From a checkpoint of a small image classifier: activation squared_relu.
Rows from block 4 of a small image classifier, named by matrix and row number. Rows with one number belong to one neuron. Each number is 500 + 40 x the weight over its row's rms, rounded and kept within 0 to 999. All counts start at 0. Numbers have three digits each.
Before each neuron's rows are labels from the 100 images, of 14976, where the neuron reaches its highest value: "strongest on" is what is common among them. Only what is clearly more common there than usual is listed. The data: patchworks of several textures. In brackets: how many of the 100, against the usual share in percent.
# fc1: MLP up (model.blocks.4.mlp.fc1.weight, 512x128), inputs 0-127
# fc2: MLP down (model.blocks.4.mlp.fc2.weight, 128x512, transposed), outputs 0-127

strongest on: rings (42 vs 10.8)
fc1.192:432530422463510588506442457500485554596564475426477496552509504527544520508471563537487539500472486412493469565531413523482475560481477513547473523508512524547407454532476534474524550509464564460474582489482519488554478479550484492490603500493525508519498526462544517498506540423537478494451486442467459466553507533469538510545503563569499457567506478510503502511484454530469502442493
fc2.192:535485425493484571540488517476489502525510555540446415465484497543512467525499541427510442476571562475489497519467525559438500572530522536506477507531524503599509501519546455527476504507461503487514513508487457571531456556486465470500490494492514494488499566523568477431498480486537464515458470533535644503457513498484480527507532451397480479510597432501517438552450469432454544504485

strongest on: patches: five (60 vs 24.9)
fc1.477:484601508496435508471419530526413590456507520507505553505484491521498598477483509497485498547566445523537509487537474474491494539476475463564397525485492511521476541466501490531496451490513458429490479507537489495493457517532484604546534472492492507455519476474480467465474561478557457561527494498565491463584508436506536457492492479451529503508458468496550404554531471553406445482512
fc2.477:486542518523508511482541544547465486459453459502536541556531529552518515535482641483515512469456458533425490470499466524492451490520475465482647448461465516510489536505527489479479492481599439584561489549483489472535387515519499439436520513522468461549534490506496500496395554510520526539523478500459514484480478497470526495547495500520469516506514553428527519452527558522525442486466

strongest on: blue (71 vs 45.2)
fc1.66:522455468459538528477427508506487543515473547541563528523524504501510461497518424568534503493542463460537437461491559495476572492483463434508553436470503429564541509527489551420500464594422490553455514534502498462529445500568538531529534556500464536458463483529509429516499489489516516520514497455484512485498457526510478562463463543415502568446515520446435529501481489467572604485529
fc2.66:463506483500484520564489475464524453520525470469498490561456423505476514487495439436526502500531486492507497494480471511535433555513526445484538492494536396562543510495488470568476462511451502507522485413453462581455504506467479493556439499477542597505535543426447569470532538538509504470563534480575486581489561441487472506518450463539532475488498464609507559540522428468523509545511

strongest on: patches: five (57 vs 24.9); rays (30 vs 10.8)
fc1.421:493627483495509447509544502448512445506481486492491552484483505580489459502473562490489469443434530464463504496491491528523475520497506506490497579527484516480507477530493493580469503572514559495477494576413470462472523519478542347607515466500471422503475505479513506524466481515527500504466478470457483517512462476494484502505654501511485467509446476450490462479479525514589530473477
fc2.421:530522500508449503530515508462458454441520496487482521521529497482500507445445495497525553546478404483514509481471425570489564523513486415502504542440475509469484443521571508532418495550528500550498535448383479565493469452499499468491445490529569487453455435477498499456477495475471507434505498485419461423510447489482527534502600535459543473451511564569514503532553530503468420514512

strongest on: white (75 vs 45.5)
fc1.10:483521486501504539458509470530517553444495511454503494470495565551516448471534509447522480532525471472501597510493453470570468499472508519509520503597421491555414513450513523510547485498469478499447470417482508568474575526522483464522421483506550504489500524568507426480548485591483450464543499453545490571529507479561518468551494414572477467441503507471488507554542573506528526481427
fc2.10:527478497485482527467460455459476499446525506566523507484440526518502537575482511491487553450449550447516483488511521497461532417525527408474502486462542578488506463480541502488572523494495512456491510493467475512476473413545525424466601560473520478487465421478532468500432479478486508535529509473518523463432512488559640459543513577561441509486483449457503487486513416443527505513500

strongest on: black (70 vs 45.1)
fc1.493:508507411421473439488466452583488531509485526506483491532438618503471487482449518574555468519513538572493573500480457463528478419497486534526494523536466512526461505510531468480559463485529470482477422493507461518531600437463510498479480552550451477478498507481542462480463460494522483502492555481474495453510524547587515595547495585448506514475483436515531485457581464544497498470485
fc2.493:453472426491549515534484512514525545412465449497542566498474484508495438440513471502502522527494531544449518468484533616487531482527483538535488468526533517524499503511432533469508534518499490527546509477489543504546459563495439532495444506386427496506551519462409482528458548494503539514514520498591448593503450449446485472531551522435452444505509443491544521467571489555518483441483

strongest on: rings (36 vs 10.8); striped (29 vs 10.8)
fc1.283:495469531460508501555519577539502513526569565538570494445423556486539461518510471484552528444507536494466432461439581565517481450454534503471536472524464558458483538584521478532450490494408453472537500491530525488484552474447531510521528512534454549448436515433492417430551450446499453497507527448455532525497468552511488502547512522500529463444574460483496535508542557474489473501482
fc2.283:477493498541573490434556504515528532576464550480384492542541502547431535489489522483518451487491552457561526498542470567533481398484515491548495525423495470456481550487501530506479480499556557461506513468521515586524543532536544497476491481431533475539501433497509514462515510456528530444543487461531509517487454553502470522488518419520516513521518577462496439475595451552471450413514

strongest on: blue (72 vs 45.2)
fc1.397:532459449543502529552448499455535505511457534528421467491471573476576467475505498392470507471546529562498527489553533482515552529460496523496559451492454468491439535485557516479489526514461480555522553487518470535547557506569429540506488483466548500523453499440411458522503507451551525498476564504561592528515501481459514508464432576512505533472550508439449576482474510483561483550536
fc2.397:509528456527576510462482460450578508490528516507585477547455535464498538566484458514413494459512425554576518477474518507490490568515485464475560460547538459491489510497401566524506447488478511508550454483506481546494452484498539505567540543526424576467521507525540468500528485473522452451442488480566467451496457477407481485505448441476456542452526532510493461489481482445509460412461

strongest on: black (98 vs 45.1); plain (29 vs 11)
fc1.172:464484479531530510459448512504456561513481461543494493513439489489492524548502565574526552559545524454518467502518515580521486517455488465507531542552552551479522510527503486489549468491569468436555498334531546501488513485476467415406474522522480489477471479514465459549496581553532492552571494561527560514563424492470540480451504508524468501477466517497529502489501523493580431510494
fc2.172:545495494493464500506529486491513534508573452519497379474530535541469502430498538511524464466529572535437511498527459451479492497529553482549450466557497509437474489485477511437504530538513522525489515520529524571504521488497415555489468488458456486500506451448517533444545377532410534453459523501451472553469468470499503517501427524438524486526591559473519505601459529509515573541495

strongest on: blue (72 vs 45.2)
fc1.115:510459580528489477515572497444486495494555484484528520562527478519520491510502467469498517531452478477486487497560463518517528430487566425597490515524468462429461543488571566467524550560524531487485459502510514518553449527517451393493528448471559479483422550483568555437556449542458505484517529445467519433452484454520527472569528524520470487467537429474503462445448474549499524503548
fc2.115:516459573460491523508491479535447484527550461490557464586518471546527503437486542522519487535523550528488500463499462506532468500538458510434436460613480431524482559468419540487549507476533501510412506516486486503470507476438541498499493559526474471521539489490455513527544493515422488430579436473489480510570445463443493497474420534485514546558503472493485437574445437533489580512490

strongest on: rays (32 vs 10.8)
fc1.97:447461506530459502481565501500514543514479514443454497481510519465460494532508474488504547521481499577492527525517524485447490471474439511535544530474546471494557507536523455556393564562461534461481544510453467436554457458481512446557579488541546480503520528533516492477437443536516432513467450521510487445545467472510480513505565558465457526526477401526587529488539523617572495453530
fc2.97:528489552488482527526550511491467518499485527509449493504453491614468491541511521515528591493477444430515527487519594456461546552456563509563494513439595515464469528534537461641446546508520454515516492583563541488499521480501497468420475453532472511525540492470492539526441476505543502538543512517596510429526590494476504495529490500541473496525512462528485504508478531448534533498479

strongest on: yellow (85 vs 45.9)
fc1.266:507566478453529473476443479507512513457485442505524537566453583537510486410432525593508516458499562424496502455513458546555421454500484508557447514547432498508450443520589535508518475478533475502538430510524494577497555496514482493502543543504471478553482509469519535524502531469481542553538568438459548579476449507568526495466522430475411495472481456515488452502510490486502502485482
fc2.266:505527472503502529508512430513518500505537459590508491421459567500522529524504485513438469641482499438472503564482521481486534458506502518451480528575549561471490457532504398514484557524487498467481531570480517486537430433488532526493421490495488502497442531527511526537491472504464501423570501495558506400558523471600465498494554502529500519468459563502496514545436523493499487493442

strongest on: green (77 vs 45.5)
fc1.264:484477386504493542510479486524514523492510506489464485492451511516514492594468497491512413485412589556461516443478542455539509518484567510541505504492517502520483449478479415470568474505473472479564578507481435590512545512511485473483520484532529534438433552520477558467429530467472492487498427521541470475519498519408493429531485539592538567532481480500560515511514519561468530476508
fc2.264:565541482572506525515496524509493509526435560450475531530526475583533503500522429517552439470540573552540568483526481593522459514548503572505490478546559440487477507488543531497449510463494426535487503442500471484564509564471487511481498555438530477480474574518508529482487437511591464494492520502503583574505528525496484525543508494413483455502534464565450519530491508453529467421445

strongest on: green (80 vs 45.5)
fc1.277:449561516492511499489495490538475505514491467484528470471521522476451496506476560532522466441502557492505512549490462479508531461456545519587541514511512514498504468505505476579487444470445473468500504452462451527489459487569513562546598558471573521516466504523522499492479502519532510531500473423490450536491398485477461460514477447550483543484456494543654546455467484577447617458526
fc2.277:551498551491538514547484512511466492568562492499479421539470512576490459491499550457491515550496537493443482498541506476496463474521606517543468433550589440475479436532522446579503458523536509551484466568436451596510449475523560494500541468500565467568550458501445492515527430496455506492440518500526462527446502538541453503470439491487452474539469544523540544461476504526489554532467

strongest on: teal (72 vs 45.6); rays (52 vs 10.8)
fc1.494:487469476541510472524542494502410570501430502464453507450489503433460425548499465521457521536484534537493507490524503484470561543473490536535621475483499478541546481458493453549442578537526532497488487437513532476548536553568486601492510529531476523512582523513494489485442463487563540536474486480486498555497430492483547497522468501498553484519471509497528609456496505636513512514511
fc2.494:461456521513508478511522480497425421399452534487446520507542531524481496574478563478494583458444518520468474494490511477489635488488499433568461550445552523429527413529551527486490538468578495432511496591471476537490506473514488532504460489505527444520478402465510471515485505544477530529491489535619468464501499503505547514496584532482507473490520533479512494536495502478476528522501

strongest on: spiral (29 vs 10.9)
fc1.286:514465436517539528546524434442566510457516494432444468466424583478543481452467484468510512522423444509447507537499556459473495535476484565567560487519470499516504524479520476525527564477500495509478530436542465533552557566533493542475598491518526472478476549486584508497461455458434497513513472443551590487503508521455465514540454431451481516485519483604531500482571520526516510477511
fc2.286:467496422475527521482519468416518494498510451497477495482424464518535459468533429451482493423565515565532507515499499546526502468484563544521520445430518488518509441466434413523549546498492477472519504539515481529480510539493532510513495494492548465454591522461558501409477493501601522486525488456488544569468482551509577464545457492501477493552468382483491528460480514397476510534513

strongest on: white (75 vs 45.5); patches: five (74 vs 24.9); yellow (72 vs 45.9); zigzag (27 vs 10.8)
fc1.185:458576515496502479558565521477501583458450497519543542462445498571499531531475542487481496486437515509456476509493495517461527516457434482466496490518470443467473487487496468587456463617464511562491476497397510474512493497505503412644506502481468555474504517489480470448504563484511499467530487455518506484541466488449489493516586482502451476484513471467459467485472498509640515476480
fc2.185:510550476516455519530470513461492394419488521484522474558518573493434521538467506493548595467464400516524492451502432553531505493391474434538474530418483482445501487492489459502548488435559527491556541486609523556518475466509470452453502539480595438510520480499486498486493504520528496520441529532524472460504502463450555500500527512473512498455483503554487525495530492481479425530558

strongest on: white (73 vs 45.5)
fc1.67:504406465543495507514607475464534547505447501537446539496475492533495537482547502440487516524570502573479416530529561437489595458461496486527445470504526467576539488463519501467503549535478502457504517566483465488551485578488396546529507494453576447417518503471452467474471472502578518563471484505536520488452526518440468511515435554501513542456498477515512450486495487508456533528520
fc2.67:486492465518587487545526478487580511545587524472535478478492486478453525457453487499509478526545489575516527499534518496545490539550515433508544383567594419544544492525528516511505463495500506559496443494446466559473528521547470488528549535514499549498472468449462502455517494485522457569446449592569485570488517506444457531535457438516516509502448586561488512497512471507502466458536

strongest on: patches: five (55 vs 24.9)
fc1.393:479433516525481515530549519508583559493470513531491460475464528491523414514495440496486509440468526507504524504512537501500556476459363493498634492522451449485472498496486471528498513590472479580467499524422501528554506509519411463614521525505502532530554524489489501527464513513521518484564503461558542537524479476500520486519496470538448522488546500503460551501476489453633514512500
fc2.393:485498510543479521488527478436551466480500463423454579509522541442498490564532515482522546513500438455508554492469470630493436497491468393494556471455577460487522490493491480501517485494451548519501526455408487564491470489491520453543521546519544505541511473542497542430511516477512464451473457479494446433517424532484528523454507441496491487459527497534489497508632516484501449487577

strongest on: spiral (43 vs 10.9); rays (34 vs 10.8)
fc1.280:513534494431561473467553482549425407552438457444531509456558471533501475533564454493490544532549550525557461524451479519519497491479504546415463496577508535533468445517491534460542530478516484498524487480532509390460485441465496496494490565528502484494542537427533516510539452548480454529556553469506513519427499455516522545524477541483559539442479453500509436559542531527512529550573
fc2.280:495454513532514478521462515587536493453463516444492463517473413429463496456487473523545510469526487569510499559480531506494518448495479512520493494492468529473478437469410475434512572490466522503499539495529564556465495581459478518555458524525442507531531503508517507366478522453508520438476486501467620527436484575554449497514462515517554522493468476492456535420467558464506448455505

strongest on: yellow (77 vs 45.9); studded (27 vs 11.2)
fc1.255:507519502475527552493459527500481531438538362547590530508543471526472541501463474532461509518466536517531461485525457528534475434475501421490450490584472495503530470498513469509538447480421523480509479517514477549423533552476506480523469565491427533560575472485504485571466484461503510560484454468480476545421483460561528494500496494540495498500478555584509485515413450520421556551496
fc2.255:555518434556456513511528508518473501584519500499504494495456568501487533517463554531525526558527533435510497562523518535448495525628512449434444495493479523548458476452448536562583470450506528453549520490419493470474525468501509451561496531522524486535502519496535545579483489527462441488502520458538551489598524540469504522489565478443521493551530432529495520449453508455426455542531

strongest on: black (81 vs 45.1)
fc1.194:490484492530505476484480531522490529551462441540478545522398483494499503592544502483503559468557501449468499476494570571489461503443545472445521502544525535527522522522482480493501518420524474473532552385547529525531563492538509508415469566495510491484493488520522411559500545587566475567511479570522536521618483493497555463543506526557460476501472473445524519510491524493521472440482
fc2.194:510479483495513492536537507481523462540548484460526366423514563519502480440531507492515451461541529497458527481522438491494487429543519526547496488515513449486498542472450506488488514507533494544491486477460521591502493536494499568569484465447516531505524483443512497438545412566414539468459494558483425524442482476517457540500480491403480487538598565493504507606487512503510577504501

strongest on: blue (80 vs 45.2); yellow (75 vs 45.9)
fc1.362:562485500531492541527524477417453531523465469532556569534578525505542547482516481467491580515539463562532471532540508499453510451485529497565464480558521470494458531529580504487459485510425504505464561468474397460492531537474508451522481539493587481431460461482533470517511472437497524506448454407490528512461412460440422495514514533529543551460545466492519477469488532531532533566523
fc2.362:541465567510519524568534551505504501575538530434490440477505531517505531489477493529536507531475538517520453487466453475483439492580538516498469457486446488499471487523405490456539534520497494485512521477536462444495504464504481434516519546510542547541552531475513487484481513546459576468501491494446509599547609524515466441540435528467514451575485453464489476571479486604437560556566

strongest on: spiral (27 vs 10.9)
fc1.387:552491486510496462464531465473474507545547519491549507531428524478498481470531486456554574548498428426488528507526522467474493442487505496463508565587495502463456564545421553507468564506543523492525538467499523430441512448472523505483478522512544477483492552497474452492602450562403449474548578538463552484440509513451563539498496545523481562537471437526564487506458489561492474539467
fc2.387:492522480542481463503530463515568514504490502588522494430549502487482478619483501500485591420558479517517515483557584502510518502507505498463536516531514515485506482509551466470427486475537474552504499520513489438473539533491477527515520493523504512512434567544467513512488448515654522420491516540448512457567481530502460479513506511509485490495451443480521475465504514370471473454599

strongest on: teal (77 vs 45.6)
fc1.481:518516457513467504547460428462557467483472564435481535481440560475545487502430496506585483501534483535479501489474516538501511583502423558522486488510502499550490552508509528514469457493457440494496470491495500423553530462501523529510512514478469513481494404514534510455501503466502477528554495534420526529467478525413520504431463531448514482630482510512577470507630561535440519498532
fc2.481:468538561509435491472470525457462461377504506569469442461506509468500543488576509500513585488416547454501552512531522483534520458540509505531523530515524490463508495521475462483467519527468546494565514570571470547514495502508441471487525477515451423483500459482410487492462496483439465525545494497541503517563460457439518508425508496391457562510578436441496502567522473485500491471463

strongest on: black (70 vs 45.1); spiral (27 vs 10.9)
fc1.317:535516528467506533456481505531479504471473460458505503476550534497485502440485522581484511487507535487479512508508458501553465427486531496582505527478458502428420504479511566501556505484509517455528428445489571503560435516566470512493516556545501520500461613518486566528436467498491522515466545462557615507402517454508565514528489556489510508456467447488537504435482419550511492499578
fc2.317:480467474532514526502496512500497490485485501615435469515558508521524487553515481491533498448473484545518480487505483483519573537544502525365445476528510469523470531495445547551405467470488554555496517546495500541528488530499490472474420501544525470534524567444466522529500520519493429517454519519529487562593447556509504536393519498519533542419475492481507551535528473375492484465501

strongest on: blue (79 vs 45.2); spiral (29 vs 10.9)
fc1.69:434528582472503476535517495506495551549537472536500478559499497512547547555497496498543549488461504489507593494468479561561414535423496511529481519544556497470451590552578471554515476430518456493478542534508509517516482527517443498529543495509524454572489497434510490469526533567552417476536526526526515486545512439507555450555551557570472456494526455443474455458483474459465455452538
fc2.69:538490581528489520528481535498472502454557539448539463543449508497516440554427570544521558524504553491492492619511520487433528474520487469538502499575548546489452469495467441507488483491518479509545481505482520522566466511496530492466487470552485541503492524503465519461477538537562519486512434535576409498492555485487406482497513465482538538573518407625518543475451487489549485456485

strongest on: yellow (85 vs 45.9); dotted (33 vs 10.8)
fc1.348:559517533469510493535451505481535480463444517503522555544487532528519426442479492527474478470430534485540558441537472535508470489460471494524575496510440488558487485468450466550521474592474490496539474483487480496546525535541540405487514557501447447455521465492575494537446484478555513515466449423494541546489458478544525531454540527488514517421508568502509603413505494515573526593517
fc2.348:519475564538474524482539481556521525511554516461495446466603549418468489526475463575504555564500471436417534533458456485494462468494531493540526543526491511457546417514505544450542508547499461501498534461506479467513569501530456474450492502495600478558511547535512504514512438484473464440551535434468472461436509537470416516506471447481524513498533426517473475545584562542489531487475

strongest on: spiral (28 vs 10.9)
fc1.93:454468449465531533504417504529515504447468423428438511509489500492517462478435511463449485495512561563537545441557514493505446565472495464519494525520492552560543452500525516515504512460502462438519559547501546525470577489594453515456515560544490550496555431418490512502454505433524521558492472465532545495521462448498445584504476546539553500495500594503550566509556515513494513514527
fc2.93:495446522475523497544438511468543475494577479503477452484465498515458537573424498485478466442520541491473486519462486536491551453490517511445491571474513532475501491512490454524437493525485460522552504481480489506518502532537488462480452503528486454539574582515618432465450496495582504510526551458587565493520525509457530535457545494434567473585445482449512554529505452404455518449457

strongest on: blue (78 vs 45.2); rays (30 vs 10.8)
fc1.197:555491414454505549465480434529442492532478501504417547436469565526434470516505490479461463466508467480554481489432529490500533519477487581437522417459440476542501490510495456456564503544470478557524506535533421514435511508520526546481522556474462481536523565459478463491481498470511499543440511563499565552560476525523544500462427512448556470568494538516449543536428464539491555513505
fc2.197:476539479500526515460537484593509553499492505444502504537470523541498530510515454485479479488441517512469464497598543433456531502505646455518566523534500476506474539491493515573463421556488449500498498444468464452510446533455520446454450495524553534489478548493454504484538534438482538476473502562532461443414556451531458470596506527547496517485465511512441561435459521506462525490501

strongest on: teal (73 vs 45.6)
fc1.82:517507582456490517536504563503457468491566558499531617478511523578438498468496411420483456525509507478538585414519408531528497449458508471564476477559469484452456481539479491482546537483478516519443534496491534518455520578463440479462487565522484533523531472583478533520460503550518491511502540541494454462516494437512581537528492519558465456507465518485525536481431471511518495488488
fc2.82:510444512506476514473525500507581481567476456462492444503434422440511494480476529444463397548597479471482495477488533502476533512507508522538503444529487528510533554511407473435579584532542473446463502511482482483485476519509479467589466475457468490481558530449467523452536432475452497499470518507430504593474521482444533482573413492467541528514519467477514465461455513506530516550456

strongest on: rings (40 vs 10.8)
fc1.361:463505510486466573435470519523462540504446557421491489507476482492486452459531527594496535495544510467487381526546429529495489424493484476409522521528455530458500450537568549515458472494397529477530547476504540516552529462494523516514489543475498501469449537550508462504556536461463490489470467523449533495563489480468551495502457493570493436580446418507498505551492544532507476431459
fc2.361:507500478530524484525482572497527500427490521544458432465498496468519453549524484488520425469503562488480457510397535479482516416493576499554474546450498514489473515515498444481570457482486516449462534516499465524462483518532516519530516464507525454471518454436583501408536497520528577571495526517499579505399480484529568510583477439508453494435548496477470476479560493437514514584488

strongest on: spiral (34 vs 10.9)
fc1.74:489446445421552479464554419597473523554445554490421536471511516486523499511558509532507471522516538530528566548453454525485513515495484508426522513548474497556521440520606470493507529501514502465440523509491441487589418472446483492487490509505550485423537539446532512527486390535567440523489508507503518492494480470524478543482501514455505562408524502471530485550533550498502519471532
fc2.74:526421544488466481486511529473470509451471447418453426520501428540523534486537507496521497543560468552472435458430489406536449545559497523516475531488544466483471534461395494519470504515590461470491511545499523451477482528470553544536455511527489507491510547502427536509483565517470518388473497458509533541470547522445530504503507403514489525469452430520535501499587501503528550496491

strongest on: patches: five (65 vs 24.9)
fc1.87:520540480487510484454423491476518398509506519513491548497525508532501450504502526515488497456506514488497479464505496502506383499509636501526483554481535602515514527504517513425538530388562532486487494554627501476511504505506604509378515482493492394512476506505515510520489527515504497498488491526486511508499580499513497496503524513512600507512521500462491535516517515499409554496485
fc2.87:516559476553480524503499495492433448474491495499485536557525510530458507510493461503501570582433436473500537492465451585475616510431437460462513486444441527479515503518544514548475488497566487535533487453532486565507485475500493499336459501524548479494484454490477524462464475481481485521487499464442462424489486507501531500474648522482501487499493527563494497473548506539492451490529

strongest on: yellow (77 vs 45.9)
fc1.267:437564483492431492505551508526519414504489493516472532494475520556480456514453529489528604478511531581516531476563522492547490526491515499471464478569571517537490478504533484485442416491478474529453458556483445497486523537489421503515505463479562500456559440468520457542526524510501431484491612497488558490527474485444490495441470500474506542467421472587538444472604514506468489461455
fc2.267:490489444508499491464526548503464515493465512498560476440528515471515538504472540461477403471515452534491547485540546531563562594509518424516489521517428581579505553530538557467481485500497461480477475470419486461534493454503505519538515519464406496565433541491452543557520499495477527536412467566454493589432520531489535510493496457552522491487488520579511553498432491484511443497546

strongest on: black (74 vs 45.1)
fc1.146:525576437508496554476536539507574493540437477508523531528546577510606505482461509470504569496496468516537520486487550494487390561473481518472460503490476540531446531505494492528504476418466476493494571505490497436463463503468541506556454552470438532503556515515445423500556533443491460474477455451530567521465465538517417517434553492504519539465538446485493478547524574509525477537567
fc2.146:457529431467496543449516510502507515516467497488466455515499464450577527517523519526493534506486505486473463492541456494483550526514473504515505560443467612500482557531464462507527484480504584489464447444437498479471560416554532514428450494510534499542532460544555460496449544540478465521456494434598545498581561502501610452547548508489485460477536556539526506431509512504481418524530

strongest on: teal (75 vs 45.6)
fc1.151:592544478434506499492419510476534499544498450491503488505484497462446467505544518465480439533512512482558450457507496491534550567481554520489507461512446529466530462510532468512535534513450475459512497559497480572440506544530536528542493464508466469493485606436555499488479449549479507561451502516475480540490422466539622537502432520487518462558448549502511555472444470582528566510427
fc2.151:530526504461494464495457472524429459462450496490509490405510505475575482494562577474549447516519531491500560547539560485475442504574429474495486535474484539474522500574533492404521468536478477473523478522539462482478483571492464537566392466493405482494518502498459509438502527496511521554481464544493514500454511451485572511519493556559484493504522581505500540504429473472480443492396

strongest on: black (100 vs 45.1); plain (39 vs 11)
fc1.320:486486473531531510489490513509467555551467485544465478498470547462507511569442570557496562541532477476522565546518530561499493516453457530543536538513525555462472530517504467484527502466597503454517538323568548436526509465436444441403486515512467484504489537557482478533446546519522465537521516503500555458571450513474525524481512552544476502513488461521523491472514507487552422488510
fc2.320:584503467553489519491530487539499553402540469518506467443530486507523493453520521537473438479486499534488480482515487494516518467524553548547462471514494519483472475475459503480542544528422499505463552536491528488475513483494454520508436491416500500480458551503525483485513381524412491430518552537479458521487434474549426573519431558462503521522630495475512522522492514505493633528530

strongest on: white (93 vs 45.5)
fc1.461:536499535501515492524569493452520530465461504449439513506488478548546494461492464480523453497532485477539544566526456513512560565467462560504557466484456446545454546534484559464442445577446477534497465457448498482540451452591472439598538531501564520509477473472490515527525439490525526483535534544452538552509449423449513527512469486473417518530475544463551509470568512537574541463534
fc2.461:464489508480478534521548485540448472402477526537454458458500468523526458520534542544466541452397514466589551492554515579498531589497487485598504556447472549500497398483500487482479500564587498507545477448469488492491504510504515489458509482496501489509434463516495549514473504491454473508414490483549470516521465528497486490496582512438498524491590451568508522520502439447502476532578

strongest on: black (94 vs 45.1)
fc1.257:539545533571458482504533540500459485511483518521489505485497510506427523550464543494489539442528418556574551489499513582512467441410487482487424466523472548482498510488545438579502516545502493505478509430534498431473514495455538575532491419484503461531481574561506421549467498585555463507532545526495506511496490440542536565434470528462499513544543495530491432452500455489483438539471
fc2.257:484434521489452524552533507495513486460564428451491437441452515609470486544550490557551523507505525516531525584474541495485530499495516506488464471452531496530527534417530412554507562494491479493473537526554491520487533502417421562504402504529499466510518524393522520510520492504535551480433524472490457499517493531478518519474533483449494518480518444538534491544446529438458533610502

strongest on: teal (77 vs 45.6)
fc1.297:542486508449553424487560457527489481482527459471527526510488518522584483461503475493544542514480454456521459524494513467493544522488500530432461489516517468476474541539484514459507547498435475583546560469500509458443551469448499500497457556497468457485547457425533506523579439409468481474504536525458540552458488481514450529480486550522530446572431498491561422487518511573519583593567
fc2.297:447440508467464515485537499554575449467513467543556475547512444498476431457552541476423566429546446563529487506561497523519521484517470578473481472556492426544482461466463564513495474528499506489509437483496512467426534510515464462547506492543507594513466490462455517406509549480535479430513532519441525501418480504525493547536426522509523503541499439438512470494469485407486493503475

strongest on: red (83 vs 45.3)
fc1.187:527471482525484521471512493549532492543487558516439562393510574519444498571526481491480496471459437512536565445536475534489442475470484551491498537539487512540533446467547410484535563458483516445464509496476425459481500611443504515470467496513476508450626521559537490517443491549561487440478530559462511463477504453485574506510546554556541477543482516479520504465499517516537498481526
fc2.187:513529475512509478499480530486616536526448510464491408494456486420476483454484442496492412528539523458468545455485560486424501478611543524529561538446586519525540521505461472489467496539465455489436545441470482486519512484537461488470493464454545488478499619538485480529500425495518565479499476520523424557491543472543441527500525465475526527500496448563508512441470486497532480542507

strongest on: rays (27 vs 10.8)
fc1.182:523515499529540450515523505440517426501490544520521518513478521625491470506478492539525521544505558455484511487534519508576486531473565520505469435526491489486504489549517513376530559530548567573488488460536541465546576547454515418430505482495457595506509530508564537560481470508525538477494511490510512555500542488483516515536463527525559472540515482443511483510535540544494636524467
fc2.182:521482496485487518500517492409435447458540522496523538504548528588460510491508471510516607492495428460511526511514457550477530510494491454482438473460498411447480516528539450545528469501532567460587501479479526599431513457520464501476490521529574452492534456497469528448534514527480469547478527486526473448467455519522551525467592495455524533489445558618502488485458430499453508514528

strongest on: red (77 vs 45.3)
fc1.191:528507497487561541529530484454499517502541524445544518512555536494508494485481518510556486501516426431527479505502483525554477465502488539526488549525464484507476537477573583490516473438536495512473411455491545456513497524517546542512510463495502479498446502475490539489606495503401451528642597431419454498466469541506571514478490454486486525485454449571524398502492547532490503510477
fc2.191:506515522480504536497518534555464539521451491546498460442528475425494530501465505502529531609484548526465519490452553480479454565580467581458536493521507537542522504552517534473387528511520469515438450558563512418600467533516523523511495427539500496520424550504473492544522451511505476490469472518531543482621514436530504510469496462455532526515464445518509472552469537489491520449458

strongest on: yellow (86 vs 45.9)
fc1.45:453500478550505504520502496468564442567436484477452489488489538474575433431465498451543461480532496495432523481541490545514389536477522484581527554483467584535467547457509523497525545485482492513479588496451521513491521550534505503518504511467549420531460476493495428407543524441515496544473470451505559552483472507491468574511595533522496469524531453458492556523538555523503439470503
fc2.45:466498515491507532480451498496556477551461473515513479509497518450538476493512504481516539501484509499486485520528460436463599470564525474435451534528499647514470457452478495471478513497424515448472472522449540438522552417476528527454445547537466542466487477506538477556504532550509533428464456514608462564518475503483594469448527513462449496449584517468481564527469483457503468520528

strongest on: green (83 vs 45.5)
fc1.375:555507523535495448427562422503592506434437456525510462473498438472465473539432497553503508528544512581534506519560478477445541499467485459514524438536494521558540530478544491519436492495505449497581450519507471500488516471399520514545565499529535516532507501550452472517531492476432468563493512531486473521457475436541460578570446405448447519519498515535511486485534511514527549531464
fc2.375:466465526534491534532512472508535512492456462514472573515512525482507554528457539498550494403553485488482486512547507543588519427529521506393508400571456474505470514506455458468580481469418470526523482529509533450491514523469512520532467448498509548572513514492564508455492539514539517470439489492515591515501421540477424512528475519494469518502512452535493451496450520366481445512508